A small contrastive image-text model, trained from scratch.
Model: 16.3M parameters, encoder num experts 8, encoder depths [2, 2, 2, 2], encoder widths [64, 128, 256, 512], text encoder activation swiglu.
Training: 11100 steps, batches of 256.
Data: trained on drawn small creatures on textured ground, 203450 training examples.
Rows from block 2 of the image encoder of a small contrastive image-text model, named by matrix and row number. Rows with one number within an expert belong to one neuron, the router's apart. Each number is 50 + 15 x the weight over its row's rms, rounded and kept within 0 to 99. All counts start at 0.
After each expert's rows are labels from the 100 images, of 14848, where the router gives the expert most weight on average: "responds to" is what is common among them; "colour at peak" is the nearest of a few named colours to the mean colour under the peak. Only what is clearly more common there than usual is listed. The data: drawn small creatures on textured ground. In brackets: how many of the 100, against the usual share in percent.
# router: router (encoder.blocks.2.mlp.router.weight, 8x128, trained with AdamW), inputs 0-127
# up: expert up (encoder.blocks.2.mlp.up, 8x64x128), inputs 0-127
# down: expert down (encoder.blocks.2.mlp.down, 8x128x64, transposed), outputs 0-127

# expert 5
router.5:42 54 39 48 44 63 39 40 40 71 58 50 28 55 61 35 67 42 76 46 63 44 57 84 52 39 58 31 53 45 66 60 37 61 17 74 42 36 42 36 56 45 71 36 22 45 77 53 46 44 48 39 48 42 29 22 46 49 64 50 37 51 57 68 72 73 72 23 36 44 49 57 61 40 45 62 64 61 63 50 43 71 37 41 66 48 81 59 81 50 23 70 81 44 50 52 76 20 21 55 39 32 67 51 47 67 45 66 41 83 42 46 32 63 18 49 47 64 30 51 59 52 66 53 62 36 41 48
up.7:62 36 57 72 63 60 59 51 72 30 21 58 36 67 48 39 76 59 34 73 41 40 71 68 41 52 76 80 54 35 56 50 33 51 73 54 64 42 68 48 53 55 34 33 57 75 38 32 59 60 53 75 60 30 44 39 60 63 54 13 64 28 32 49 45 49 53 79 47 64 62 68 41 39 30 33 29 49 46 60 49 39 50 35 12 47 51 28 19 64 50 52 46 26 49 74 55 56 47 45 43 64 61 65 53 39 67 37 33 40 72 61 64 38 55 56 41 45 20 45 59 64 43 20 45 74 34 41
down.7:48 59 54 31 44 37 56 44 74 52 53 38 56 60 58 68 71 66 68 46 38 28 38 61 86 44 48 47 43 74 50 56 43 40 21 35 58 73 43 40 07 50 33 51 32 60 55 61 65 33 44 56 35 68 29 32 45 80 71 57 41 24 66 51 37 44 41 47 50 14 53 88 39 27 77 41 63 64 42 47 61 46 59 34 52 57 39 43 52 74 25 36 31 71 37 52 44 53 54 45 51 48 16 47 60 70 55 61 46 52 50 62 39 49 20 57 75 42 81 66 60 39 32 44 40 49 58 38
responds to: grey (29 vs 8.7)
colour at peak: brown (87 vs 27.8)

# expert 1
router.1:61 73 65 40 33 63 49 46 85 50 51 23 80 43 45 76 36 50 59 31 43 70 17 48 40 43 56 59 55 41 65 60 48 45 55 35 59 25 34 62 38 15 45 41 44 37 34 60 30 60 53 68 38 45 46 58 46 71 42 62 49 69 38 57 72 77 41 22 35 45 37 61 54 36 56 26 38 53 44 54 37 24 82 32 51 54 57 54 61 33 51 58 28 67 40 54 40 45 61 27 87 40 59 58 55 25 69 62 66 45 41 27 46 55 62 49 86 61 53 45 64 45 42 69 43 44 72 29
up.7:40 60 61 68 63 39 32 31 33 54 44 38 68 38 25 37 53 70 43 64 55 38 64 65 68 46 60 48 23 54 55 56 50 40 18 57 46 54 40 64 44 19 50 59 32 53 44 46 69 59 56 68 40 58 38 52 59 53 51 54 45 56 67 70 39 40 33 66 63 45 57 65 46 30 41 38 47 47 44 63 33 67 40 25 54 47 63 66 42 54 76 37 26 22 58 59 61 42 53 36 67 56 49 75 56 44 09 54 34 73 69 53 56 47 51 35 48 88 27 59 48 47 46 99 08 51 51 51
down.7:72 39 43 69 52 49 25 42 93 42 52 67 34 59 62 64 44 62 37 47 73 66 59 49 36 49 49 71 36 38 47 61 44 42 51 62 52 63 31 56 49 23 26 60 58 46 50 56 46 66 64 54 71 58 61 39 31 54 45 66 33 50 60 44 50 57 37 17 60 69 55 44 29 51 53 48 29 51 31 21 74 35 28 70 32 31 53 22 99 53 52 61 60 28 56 30 60 43 46 57 49 73 47 40 17 55 68 62 56 55 46 58 19 40 59 56 33 46 24 57 52 67 29 63 50 49 35 74
responds to: small (91 vs 26.1); snake (53 vs 8.2); red (40 vs 8.3); creature: caterpillar (28 vs 8.3)
colour at peak: pink (48 vs 16.4)

# expert 7
router.7:58 38 42 40 51 54 46 45 81 54 28 46 84 40 40 70 38 36 56 50 32 66 44 57 37 34 55 51 64 35 84 33 46 56 57 39 43 62 39 38 50 66 47 46 67 54 49 67 34 64 56 40 48 49 38 31 51 39 73 65 54 71 43 47 28 39 45 58 22 75 31 65 71 45 63 69 59 12 53 50 30 56 48 62 60 26 55 32 60 21 59 42 58 44 43 56 45 16 51 34 45 40 39 37 50 33 39 69 36 40 52 53 47 91 82 37 38 45 69 35 51 69 72 93 52 53 61 38
up.7:52 61 52 53 67 47 47 22 67 49 14 48 46 44 40 57 62 70 55 77 41 43 38 45 29 38 49 70 43 50 57 27 72 40 45 55 56 44 77 39 52 57 37 66 26 70 57 65 45 55 46 59 42 75 53 45 84 58 53 66 41 53 55 42 43 38 47 73 65 23 57 45 56 44 43 58 33 38 73 57 35 50 36 99 66 47 71 68 38 43 54 58 29 46 39 36 35 42 49 55 66 30 86 51 53 35 48 33 28 51 33 62 38 20 63 19 42 56 31 61 24 85 49 65 44 63 58 47
down.7:35 60 55 67 58 74 59 62 38 55 60 42 59 65 77 51 33 07 45 59 46 39 50 50 56 40 69 49 36 48 43 67 35 47 39 20 52 47 27 50 36 30 46 49 80 60 72 40 76 61 58 29 70 73 46 41 35 16 45 50 40 28 18 51 34 34 64 28 62 40 61 33 38 35 40 69 91 46 72 39 46 65 57 54 59 53 41 40 62 56 42 34 50 38 55 81 46 80 60 53 39 49 25 45 49 62 31 40 42 55 70 38 66 49 45 64 59 54 78 54 65 28 58 40 45 57 74 61
responds to: white (74 vs 8.6); turtle (33 vs 8.3)
colour at peak: brown (78 vs 27.8)

# expert 6
router.6:45 55 57 48 40 58 68 82 35 58 35 29 60 48 45 39 51 61 36 42 37 33 13 15 39 45 71 42 59 99 37 65 70 59 61 71 57 57 41 52 65 50 57 34 82 54 49 65 54 30 66 64 53 50 53 44 53 52 49 68 56 30 45 47 22 54 47 53 47 57 40 56 51 52 40 45 44 60 59 61 75 57 61 67 63 55 54 45 39 77 56 52 46 44 39 22 37 81 43 49 56 81 26 80 29 40 51 56 88 41 26 53 48 28 54 78 73 62 31 51 47 49 47 46 54 46 26 57
up.7:56 85 27 59 84 60 47 49 67 58 53 53 64 68 42 65 51 55 39 48 45 40 15 28 56 75 64 60 51 75 51 44 52 73 58 59 47 66 25 30 53 53 53 25 55 27 62 62 54 61 33 38 33 23 53 37 60 39 73 62 44 59 50 47 37 50 11 56 43 60 43 65 47 60 27 33 77 31 66 45 56 51 62 44 55 47 61 25 44 20 63 71 51 66 34 42 63 48 80 39 63 55 46 50 28 63 49 26 58 60 56 48 67 55 53 23 70 42 39 41 43 49 21 64 28 62 50 21
down.7:53 50 83 55 30 50 76 72 33 58 53 43 27 41 61 70 34 53 47 55 89 48 46 63 65 57 47 58 38 67 53 50 36 67 47 59 67 38 56 54 56 43 39 47 48 57 51 56 74 76 57 32 42 49 45 46 54 25 57 18 41 68 32 50 38 83 44 64 31 39 48 36 55 35 66 70 50 32 23 44 56 40 38 45 81 56 52 35 30 61 59 30 40 50 73 25 60 26 30 69 41 72 75 46 58 69 59 40 40 24 36 46 48 46 23 52 38 56 22 38 62 73 58 54 58 23 61 23
responds to: large (86 vs 26.1); black (27 vs 8.5)
colour at peak: grey (62 vs 22.8)

# expert 4
router.4:60 41 46 65 34 39 62 50 26 53 38 43 28 50 65 33 54 40 67 41 60 39 58 42 49 46 38 33 22 45 31 47 27 41 33 81 52 22 45 45 32 61 41 52 26 82 54 47 65 42 50 71 50 55 58 68 46 57 49 14 26 31 51 49 54 58 65 60 57 56 60 66 39 40 30 40 45 89 58 59 73 48 37 45 61 70 29 61 61 68 42 48 30 53 60 53 58 78 29 57 40 53 50 44 52 45 58 53 65 55 43 45 68 34 13 55 40 59 22 85 56 51 52 05 50 39 27 72
up.7:71 54 33 32 75 34 47 39 30 63 44 39 32 31 32 28 53 38 64 39 66 46 51 36 43 27 46 23 59 99 19 30 42 45 43 47 40 64 48 58 39 57 56 31 59 37 34 53 38 33 60 34 56 40 48 56 69 59 67 42 38 50 47 82 50 74 48 19 43 64 77 61 28 42 47 27 80 39 58 40 36 64 54 30 51 55 50 59 48 68 53 65 75 45 41 45 57 71 55 53 57 45 60 58 42 46 33 72 51 54 62 72 60 61 48 28 73 55 59 76 66 39 40 29 74 29 65 40
down.7:52 63 68 68 32 59 85 59 55 64 44 69 43 32 48 54 30 56 46 39 38 53 79 51 68 46 47 82 52 58 39 64 63 56 30 34 67 83 55 30 22 39 51 43 56 50 52 37 70 60 45 65 43 54 54 57 55 44 41 44 51 70 36 09 45 31 26 72 53 34 67 30 51 55 38 46 32 26 54 53 62 53 32 49 70 30 83 67 53 64 54 34 39 34 53 56 71 43 34 25 27 72 22 55 55 67 49 24 64 69 38 59 65 38 50 70 33 60 52 39 55 60 54 68 36 55 33 29
responds to: scaly (42 vs 17.4); pink (31 vs 8.3); grey (30 vs 8.7)
colour at peak: brown (62 vs 27.8)

# expert 3
router.3:45 73 43 68 41 59 62 30 52 49 30 21 60 20 38 65 24 32 48 25 29 60 17 36 60 53 43 59 57 62 52 67 39 48 45 40 83 33 46 43 50 45 63 13 43 36 56 58 44 50 52 75 48 49 50 68 38 66 66 61 53 75 49 51 57 72 44 40 27 64 63 72 50 55 50 61 43 50 73 51 24 34 51 42 61 38 50 49 61 33 48 54 59 70 52 52 54 40 66 26 48 54 56 68 54 16 59 43 71 56 67 41 61 49 77 35 87 53 46 46 24 39 62 81 64 42 82 36
up.7:55 29 63 43 63 44 54 35 56 55 47 84 30 52 62 48 48 51 35 45 67 74 57 65 81 38 68 21 63 61 37 34 37 64 22 27 12 51 31 51 36 61 66 50 69 51 50 43 46 57 42 41 26 39 56 45 61 31 65 75 70 33 54 45 38 57 33 69 42 58 58 87 65 47 80 64 46 54 54 55 54 42 36 41 76 32 57 41 60 46 49 43 68 66 24 49 60 24 60 60 43 56 44 48 38 46 22 67 66 72 22 49 72 46 33 56 73 28 55 68 22 53 41 48 56 52 33 55
down.7:35 20 52 47 45 38 46 78 66 37 51 32 53 12 56 35 57 35 51 26 53 25 39 48 45 49 43 51 30 30 21 34 62 43 61 56 36 62 56 45 62 52 80 76 56 61 62 56 39 44 50 55 47 43 36 53 35 59 36 41 28 60 23 59 59 03 61 29 60 44 27 52 61 62 64 73 34 65 54 61 45 47 52 53 43 58 67 51 63 77 48 46 43 71 47 44 67 38 53 46 21 56 70 41 54 33 54 31 69 50 60 69 55 40 66 44 50 51 66 54 59 83 57 74 15 86 61 61
responds to: small (81 vs 26.1); yellow (30 vs 8.5)
colour at peak: black (55 vs 16.8)

# expert 0
router.0:71 23 76 49 46 47 36 50 43 59 84 67 18 48 59 48 65 65 57 75 34 36 71 86 52 47 44 26 82 19 80 41 91 51 55 52 42 48 66 45 46 54 44 59 68 65 59 36 50 55 34 47 54 67 46 61 61 57 27 55 37 54 54 31 58 43 52 41 66 34 35 71 59 20 50 47 56 27 43 57 49 61 51 31 59 63 55 69 33 34 56 46 64 38 67 55 60 47 37 46 43 52 32 22 48 56 70 45 28 57 42 63 30 60 64 46 48 24 52 26 26 67 71 80 55 55 54 48
up.7:34 53 62 40 54 62 47 30 45 28 45 47 55 35 62 55 30 59 08 48 58 57 50 38 47 36 60 47 40 20 53 45 54 25 64 00 60 57 36 56 51 49 58 50 50 55 31 29 80 61 58 59 52 47 29 79 46 82 62 62 56 84 56 40 72 57 39 48 54 61 66 37 50 37 49 53 34 29 39 56 42 42 45 53 58 71 58 55 55 72 43 71 65 43 55 47 62 50 62 61 64 41 08 43 72 45 58 25 38 57 89 43 39 66 56 75 57 46 50 28 18 50 57 64 43 65 59 66
down.7:61 59 48 50 59 50 55 58 56 50 40 50 52 64 57 22 28 36 45 87 45 58 96 57 37 49 43 67 28 64 45 31 52 26 41 72 46 46 39 65 50 41 51 55 69 97 43 61 26 53 46 53 58 54 37 80 39 69 62 41 21 53 30 58 35 63 36 75 54 56 48 26 41 51 42 42 84 53 52 31 40 36 39 66 40 53 43 80 37 54 57 49 49 69 39 52 31 42 26 69 63 55 56 50 71 34 44 63 29 41 24 48 42 23 62 79 45 43 54 47 54 51 40 36 33 64 48 76
responds to: large (76 vs 26.1); jellyfish (53 vs 8.2); brown (42 vs 8.4)
colour at peak: grey (75 vs 22.8)